From a checkpoint of a small image captioner.
Model: 7.31M parameters, 40-pixel images, encoder arch convnext, encoder norm layernorm, encoder activation gelu, encoder patch size [2, 2], encoder depths [4, 4, 4], encoder widths [64, 128, 256], decoder width 192, decoder layers 8, decoder norm layernorm, decoder activation silu.
Training: 7600 steps, batches of 256.
Data: trained on made-up ball-and-stick molecule models, 195000 training examples, 10.0 epochs.
Rows from block 6 of the image encoder of a small image captioner, named by matrix and row number. Rows with one number belong to one neuron. Each number is 128 + 24 x the weight over its row's rms, rounded and kept within 0 to 255. All counts start at 0. Numbers have three digits each. After the name is the row's rms in percent of the matrix's.
After each neuron's rows are labels from the 100 images, of 14848, where the neuron reaches its highest value: "patch colour" is the nearest of a few named colours to the mean colour under the peak. Only what is clearly more common there than usual is listed. The data: made-up ball-and-stick molecule models.
# fc1: MLP up (encoder.blocks.6.mlp.fc1.weight, 512x128), inputs 0-42
# fc2: MLP down (encoder.blocks.6.mlp.fc2.weight, 128x512, transposed), outputs 0-42

fc1.7 109:087096128128128169159128153103128102159128158093139086154187128128128128128128128128163109090163128128128097128096128128128128085
fc2.7 108:128128128128128128101097097137105142064128112192128128076167143128128128140128128163173128155128152194128083128128112077089117128
patch colour: grey; green

fc1.336 124:196128141128156128147128128161085128128128128112052087128128128104128128189128128097103083070128095112097128099128154128164157128
fc2.336 110:247111128140149128118128128128064128099128148128100154112161109085128128177128128116141114085128102152128106128153128073094128128
patch colour: pink; grey

fc1.195 124:109128128128110109128128128128128128149128079128119092149128128153148185081090151128128128105169064085128110166209128128110128143
fc2.195 102:087090128128139128146162128128128109128128128168118102128128172167128128159128128158146161153128110148102115128128094128154128128
patch colour: blue

fc1.433 116:128068110098146158128165099083128128088063128160086090168137103149128128139148146096094091085128128128182142128107146128097128178
fc2.433 101:168115128162100190141121128128128095183128154128175173093150082128128128099128128128128107166128108058110168079128128128128128081
patch colour: grey

fc1.348 099:165109100128171141128165128103128128128085128128076091164150105150091108151128128128099072101128146165128128128095159128128128158
fc2.348 113:189079128147128205128128112128110087196128162074177158128159128128128128117128128111128072128128087090101157077128162128128136128
patch colour: pink; grey

fc1.140 086:128128147128110093114104152128116111128168128165128161128128093128128128181107143128185183080128097128104138128069109128173128128
fc2.140 104:128128128188153128146140128168128128128128128128100111128128104066128148152114128087128082078128128137108128123128128128128128128
patch colour: yellow

fc1.309 085:099128146128063128128128154128128128128176128128128159128128128128128092128128128142149157128128104128092128099084077128159077128
fc2.309 083:128128128128128128142147128182128128128128141128099104128128111065128128128128128128094116070114128128128148107178128128128145099
patch colour: black

fc1.191 110:168110079128166102128112128128173115128128146161128156156128108140116105167128128112128161096128110128128128164099128128128164138
fc2.191 151:172128128181173128151151128146128128151139148100128178128111101066128128128128128067112113088128128119128145116128092128174142128
patch colour: blue

fc1.100 106:176166128164128128128128156095128128128144128146128128088128128128128128163128128128128128101128128168105128128128154085168104111
fc2.100 107:043121112085140128128153128161159128142128128173106128128128128128128116099128139149128128106128128177113128112128149100099117128
patch colour: pink

fc1.272 088:094128151102128128155128155128128128128128146128128145128110148128158128101128128128128128128128128084149160128158095128114128108
fc2.272 071:128128149128160128128169128148145104114128128145095101188128128115128128158128128113128128102128128128128128183128059128175128128
patch colour: brown; blue

fc1.488 095:128128075104128150158114128147154128108156128194156201128128128128085106157128115105128112128128128128111128128105128095160128142
fc2.488 114:159128165160162128139165128169128110172128146128113110150128119079128128128128128092103128092128128089076155128128128128128128128
patch colour: purple

fc1.228 101:184165169207107128128128149122078128128138128128169128128128092087128128157100149146114128183128128128128088128128165128152128115
fc2.228 099:070128128096128128109093128128075128111128140165142160128099128173128128077128128128128186128128128128103151099079192128083128107
patch colour: pink

fc1.506 102:105128128164173128128159128128128153128088155170128128128128128128128128128152128128128137141128206128171145120128128140108128128
fc2.506 114:184128144145143128128148128145128113161141128101088128180128112040128128165128128078103109083128128147128137145128056145173144128
patch colour: grey

fc1.88 077:089128101110128128161128128172128128128128128185093209128128128128102128128128106128151128128128083170081128128113092128128110128
fc2.88 077:184128128201128128128128128158073128128141145096110113128128128056128128160111128113111087044128128152128115128154065162128128128
patch colour: grey

fc1.450 130:110096128128114128128128128128118128128128128128128170128195115128128172104093091128128165107128117128128160087128128150139095071
fc2.450 124:085098128146128142151120146067102140128128128167147128150106168176128128109128147164148128128128111174106095103073102172180118128
patch colour: green

fc1.160 168:128069128128166174100175088085128106128084112128128095128128125159128128108128128109101128096128197128184128152128128128128128108
fc2.160 191:137156108149128128115082093103128137159107105112146179086145112122128128109128128101121128138128170139159128128096118168170111128
patch colour: grey; brown

fc1.373 096:128128103101212128128155128144169128128128156128128176128128128108154113145128128105100110111128101113128147138128112128128155128
fc2.373 105:168094128188155128168147144128128128154128162100110154128128116115128128103128128085115108128119128095099128128128088128128128128
patch colour: blue

fc1.37 083:095070149128128128128128128128112128115128128179128128128128128173148161128091151128128168095128091128085103173128105128128128128
fc2.37 087:128128128160168128128161128156128128128128128159101118128156156126128128186128128128143128094128128184128128128108117128128128128
patch colour: yellow

fc1.219 085:063128137128128128128099094128090128128128109128158160128128128128158147128128158128128148128128108164112128128128086128128128128
fc2.219 090:177128128153151128128152107169128114128108128128113117128185128065128128173128128112128110086128128128128128152158128105073128128
patch colour: brown

fc1.69 101:079114128128103128162128128128128128128128128149128091170128128128158176111128140100112128128128070067102128141167099155128128172
fc2.69 093:128105153128175128128164128147113100128128128165103088128154145128128115187128128128144160128128128136128128153107128116128128128
patch colour: blue

fc1.114 112:105150128128115128128128118128128128128128104128117172128128114164128181080087090097128128083128128114128128128176128112128128128
fc2.114 117:058093128140152128153128128089128144128128128203128128128156164128128128128128128169158165160128128183094104128071128128128128128
patch colour: blue

fc1.333 093:110106148096118128128128128128114128103128109128090163128187156128128176128068128083154146105176128128111128151128106128128128128
fc2.333 103:103128108161162128128142128128128136115128128181128128103183128128128128165160128128159150115128128174128113128066116128128128128
patch colour: grey

fc1.311 087:128064071128128128128128115128175128115128085128128128128128128128147128174128079089128128101128139128098102128097128128176128173
fc2.311 084:168128113158144128128146153180161128153170128128128093128128098050128128128128128102128083128128143074105150060211128128082128128
patch colour: white

fc1.270 078:199128094128128128128128128114187128128128128155084128147128128128128113177141111128128128128105128128128128128128164110128128171
fc2.270 089:103128105154184128151181128150172144162128150128128145128115128128128128128128128100128128128128128128107152102128128128128128128
patch colour: pink

fc1.141 125:128077103094159128128140140128128128086117128136110139156169103159128136163113128112128147076128163128178128072097128128128128204
fc2.141 130:144128103182128128143106111114128128151124128114132198087135081119128150085138128102128121165128128128112121108085114128128122128
patch colour: grey; brown

fc1.284 102:128155128128128085128128128182087128105146128147092148128128157128092156128128148168146128128128087167068128089128128178128076128
fc2.284 076:188168145128128091112128128158106112077128128099091112128128128056128128166128128108106128053148128109169128128169128128107128128
patch colour: black

fc1.479 071:100128096128128128128128165161174155128128128095128128128159089128128128128128128084128072108164091087108128167128128128128128128
fc2.479 066:128128128193128173141154128179146128128128128148111104105128128069128128128128128128128094128128128095128128128208067085092128128
patch colour: black

fc1.235 123:145117128149177172165169120101128128128058147128117114141128155113128128128128150128113094158128109153128128148128169063157150128
fc2.235 118:195116109128080128128079103099128128163128150088193165062159104128128128128128128099128073128128128103128145092128138128100128128
patch colour: grey

fc1.403 091:076117128089128104128105128142128128090142128157190188128128152107162128080128141128157168128115103114128167178169074128102120097
fc2.403 081:155128128161149128150168128128128128158128142128108113128128128073128128154128161106128101107128095106128128128128128172149128128
patch colour: brown

fc1.246 092:161128080128142128128128164100152074151113087089101097128128128128073111147128100143148107128128128170142128128102170128091128112
fc2.246 101:128072128165139183138153128080128100175128165081178143153128161141128128112128090128128084150128092100079154086128188128128128128
patch colour: orange; brown

fc1.2 068:184164128170128128128128128128089151146128128094075111128128103128128128176128128150128128128128128128128128128128186092195128176
fc2.2 068:128128094128128128128155111128128128163128169128128144128116084153128128128163128128102128113128128173128168051128157128128128128
patch colour: pink

fc1.22 134:128128149128128089142128151152088128154160114128109151064128145128128145107107143128128128128165096108093128128128128192128101181
fc2.22 091:156128128128128093128128100162128128107128128103082106128128116070128128168128105128128128105128128128169116149148073170141128128
patch colour: black

fc1.93 089:192107155128104079128146128128128128100128128128158103162145107080088128128128128160109128182128116128147128084102173128152128128
fc2.93 086:223128141095128128100099128128061104101128160128154128159107128128128128117128128128108128106128104091091145096128181128084156128
patch colour: pink; grey

fc1.294 110:128128115089088095106089128099128172104128128116104128106128162128077128185128097089158121093128128101169128128070128128112128128
fc2.294 089:063128114156128128128128084185128128145128100148138102128128128078128128103128128128128128128128188058128128128154128180152128128
patch colour: pink; grey

fc1.63 127:128159128128139128128128139156108167111164128128114148061128149150128128173128114143137128112141062128068128110185135128172078171
fc2.63 082:151159128128128128113128128162128128102128128128085114128128128094128128161128128128128128098128128179152128109169080107096128128
patch colour: pink

fc1.70 103:068128128128096128157128153156128128100142143188167213102128158128104128097153161160128144171128108128093128095155086128146128104
fc2.70 113:170134128157128128128138085165128106128119128078113128128156113067128128142128128088108092080128144068128128128161128163083128128
patch colour: black; brown

fc1.142 092:166140064128128159128128149098168098143128128092128102128128159128128084128153128128145073148128128128128128128128164181128151089
fc2.142 094:164081128128154128154150151067128128147128165090128170150106128155128128111128128113113094110128094114067145096128155128116128128
patch colour: brown

fc1.60 088:163162159154167154128128128109079128128104098128093128162128095128170170128128158128128128128095083075128154152128163128149128159
fc2.60 102:098081156128144128153151128128128093160128160146128162128128128179128128111115128141128151155128099128103151099128181105128128106
patch colour: blue; grey

fc1.176 087:182146152146148128113142128116085128148128128128050128157128089128154169174128128128128128085128128128128105128057176105157128128
fc2.176 105:146093128115163128160173128146128101174147175128117154128128109128144128128128128128128101117128094141105163080128146116128142097
patch colour: pink

fc1.97 108:128128080128066102106128128160128128117128095128128147128128128140128128128128085110128128107115091128147135128063128176128067128
fc2.97 087:151128128128114128128128128117128142104128128128128106161098128091128128116128128128128128080128128103128128112128128128128128102
patch colour: pink

fc1.507 117:128128089153165167144170128070128093128103096145143128149128100128128128128128128087149128128128170128194128144128146089094128128
fc2.507 124:179128128144140128136128128072163128177128128082128162128128112128128128149128128070111079089144140137128138128128128146166128128
patch colour: brown; grey

fc1.209 086:083128095128128150128128108128166146128101128159159177128128150128160101107128128128097128180167094128128157181128101128095222128
fc2.209 087:167128128191140128151152128128137114155128141077128157128128128103128128128128128094128072128128128036128149078151128172105128118
patch colour: black; brown

fc1.147 112:128092121082099082128128128143170128088128128102112117166146128181148128128128092141149128095155128128156168097104128128128106128
fc2.147 089:128198096163128128128128128163180158110128091182142128128128128054128128128128128152143128186128180080128128104144104128128128128
patch colour: pink

fc1.257 111:181128097128108128099128128128128128128146093128128138165154089108093115166083098128128128128128140182128128090128159181108110128
fc2.257 122:150068128147159189128151128084100128141128156117185128168128153128128128117128128128121128117128088128079128108094158172146128120
patch colour: green

fc1.277 115:128090128128095159128140128074116141138157128128146128128190091173128122128128128115128117097191128114144128095115159128128095128
fc2.277 121:128077128128128128128109100084105128128117128163147128110178128223128128115128128154157145128128128128128128128086174119096128143
patch colour: green

fc1.276 101:128094128128078092128069143175128152128163128149128158099128128110128128167146109128157149077128104117085128116090106166128100128
fc2.276 101:177154128182128128128128128146128128128128128070128108128117128063128142164128128086095061068128128128128128112160128172128128093
patch colour: pink; grey

fc1.145 086:093128128128087115143128128180107128128146128173128192072128142128086128128128128128154128128128111128065092128128083157150092128
fc2.145 076:195156128146128097128128128159103128128128128098112111128128128033128128158128128114105085043128128142128128128146061203128128128
patch colour: brown

fc1.77 123:093128149128100097128128118128095128128128098128128128128190128128140166111073128128128140128172097094113128128128128153128128156
fc2.77 104:117099158128166128128160128142088110118128128172121080169137157128128106164128128148137161128128104146096112128110098128143128128
patch colour: blue

fc1.313 125:140091099138146184128163128055109115128076073128101086164128072152116128128128138112113128116128152178186090151118151084100137157
fc2.313 108:160078128167128128133103102075128128189115150088208179128128128159128128094128128128128084151107128099108149084105162128128128092
patch colour: grey

fc1.456 092:166146149156157128128162109109068107128075149128077098155128099128149162128128162128145128128128128151172128128100184128128154146
fc2.456 106:188075128128128185128128128128088091197128171091128147128128109128128128128128128128120128128128078091103173083128191128128144093
patch colour: grey

fc1.28 095:128144128128128143128128128128128149099128128128140102128128080160128128194151128128128128086128103144101128128091098098205077100
fc2.28 103:163150155128128128128156139206148128128153128143089111128128090063148128128128107128102128082128128118128151128194108103128151089
patch colour: white

fc1.401 085:128128128128128128099128168151128128128153158090128103128183128128145128128128128104128065075196099074099067188128099128161128128
fc2.401 075:128128128128128128128128128170128128128128106165111097113184128066128128157128128178167128128128128128128128128188059086103128128
patch colour: black

fc1.486 095:164128094150073110084128166128128128128128128105155128128128128128095094128103128128171087189128128160166102086075166178152128098
fc2.486 094:198078151106142128106128128116055103128128166128180155185128128135128128100128128128101128128128100108069156116077184128101159128
patch colour: yellow

fc1.484 075:071128084103105128128110147128147128128128128157155207128128162128164107128128112128095128128165128128100128128128092128151161128
fc2.484 083:184128128169128166128151128161128109154128128090128128108150128048128050128128128106153079110128144061128128128162117128098128128
patch colour: black

fc1.281 128:128115128128143167142140182097128059128128128081110108161128102128091099128128128128128113128105075171147080128128157109128128128
fc2.281 130:159077128174138128128104128080128128144087154106197173085162154132128128083128128104128128128128116128095117128066128128111112128
patch colour: yellow; green

fc1.89 138:128165128128142090148128155159128158164140128137128128060128144128128128128141123137142128128128073138087128128219139128128090128
fc2.89 099:128128128158098128128128114160180128128128128108099128089091128121128128100128118128128128128128179128171128128155067179128128138
patch colour: black

fc1.296 117:128128105128128128147128128159128096199128128117128088154164092128128111155107142128128128089157076076106128144128128128142170179
fc2.296 099:203093128128145152128128148105080128091128128144107128128156141087128106183128128128158128108128128128096089111128112068090128128
patch colour: blue